Rows from block 2 of a small spectrogram enhancement model, named by matrix and row number. Rows with one number belong to one channel. Each number is 128 + 24 x the weight over its row's rms, rounded and kept within 0 to 255. All counts start at 0. After the name is the row's rms in percent of the matrix's.
Before each channel's rows are labels from the 100 clips, of 14976, where the channel reaches its highest value: "peak in band" is the frequency band that holds the peak. Only what is clearly more common there than usual is listed. The data: songs of 200 made-up bird species, synthesised, often over outdoor noise.
# convs0: first 3x3 conv (model.enc.0.2.convs.0.weight, 48x48x3x3, each kernel summed), inputs 0-47
# convs1: second 3x3 conv (model.enc.0.2.convs.1.weight, 48x48x3x3, transposed, each kernel summed), outputs 0-47

peak in band: 1000 to 2000 Hz
convs0.40 113 [116 182 115 138 110 141 149 141 130 118  96 151 140 153 125  72 160 117 122 152 123 138 110 117 114 144 130 115  97 118 100 132 108 113 157  91  59 155 121 158 142 122 132 151 107 125 132  82]
convs1.40 078 [140 102 165 140 112  90 122 136 136 110 147 135 128 150 123 107 125 125 125  72 130 112 114 124 177 123 137 126 145 136 137 126 103 163 143 113 149 119 112  51 102 145  77 128  84 122 114 106]

peak in band: 1000 to 2000 Hz
convs0.0 122 [122 128  82  95 124 129 116 128 120 132 114 142 109 115 121  87 126  97 116 111 109  98 104 128 119 144 114 106  62  86 146 104 111  97 145 145  81 128 138  65 144 141 135 116 139 120  92 123]
convs1.0 116 [128 118 176 127 142 114 126 141  98  89 120  95 132 130 126 148 115 153 146 161 108 127 121 123 172 155 110 115 162 145  92 141 126 165  88 105 174 133 131  91 128 119 128 119 157 115  99  74]

peak in band: 2000 to 4000 Hz
convs0.19 086 [ 96 125 138 128  78  93 133 114 101 134 119 148  75  99  93 109 111  64 112 136 136 125 130  85 132  99 119 131 120 124 102 115 120 115 115 108  73  88 122 116 121 139  93 120 108 137 121 126]
convs1.19 092 [136  94 110 149 126 164 146 153  96  61 123 150 129 127 138 113 128 110 140  77 123 143 100 133 148 133 125 184 119 146 149 122 120 171 122 148 154 121 118  92 125 147 131 156 137 117 103 172]

peak in band: 4000 to 8000 Hz
convs0.6 072 [ 84 112 110 126 110 120  89 123 119 147 181 140 147 106 125 140 116 161 130 125  78  95 133 135 103 128 147 111 131 130 122 121 105 121 140 139 148  47  87 130 110 140 119  95 134 114 111 157]
convs1.6 116 [120 143 136 133 108 126 117  94 103  60 126 107 123 124 133 118 125 141 147  94 111 150 151 123 162 178 131 102 110 141 151 171 143 100 100 130 171 132 125 114 131  68 149 131 123 143  98 107]

peak in band: 4000 to 8000 Hz
convs0.33 118 [117 126  92  80 150 120  97 107 135 108 159  94 122 154 102 148  90 132  93 126 112 157  84  93 141 137 137 143 129 142 109  63 116  96 125 115 145 151 138 132 159 114 117 128 129 168 123 140]
convs1.33 129 [157 134 135 152 125 150 143 134 177 154 131 188 136 137 123 134 119 109 139 108 192 132 128 135 100 124 150 113 152 128 161  93 127 153 139 154 104 128 148 157 137 179 109 162  97 133 111 118]

peak in band: 2000 to 4000 Hz
convs0.42 119 [125 126 114 146 123 130 119 115  41 137 120 136 120 145 128 100 133 115 150  66 146 144 128 117 120 118 139  96  77 107 144 127 114 123 149 162 110 146  69 151 100 135 138 132 148 125 112 118]
convs1.42 110 [143 138 149 125  89  99 162 128 112 120 108 119 124 132  96 112  92 136  82 151 124 114 110 110 123 125 111  73 149 117  82 115 145 130  90  69 140 120 130 102 128 125 120 135 135 130 127  66]

peak in band: 4000 to 8000 Hz
convs0.35 094 [100 119 137 133 117 149 128 107  70 156 131  88 150 125 114 164  69 150 129 125 117 104  82 141 130 112 119 133 150 173 138 129 143 113 127 134 188 128  97 128  89 112 116 130 151 147 124 140]
convs1.35 098 [148 114 117 122  87 105 116 158 144  76 131 182 116 131 126  85 109 112 152 158 125 100 137 111 133 130 128 111 112  89 150 116 127 116 138 120  93 114 124  73 131 143 113  92  83 117 108 103]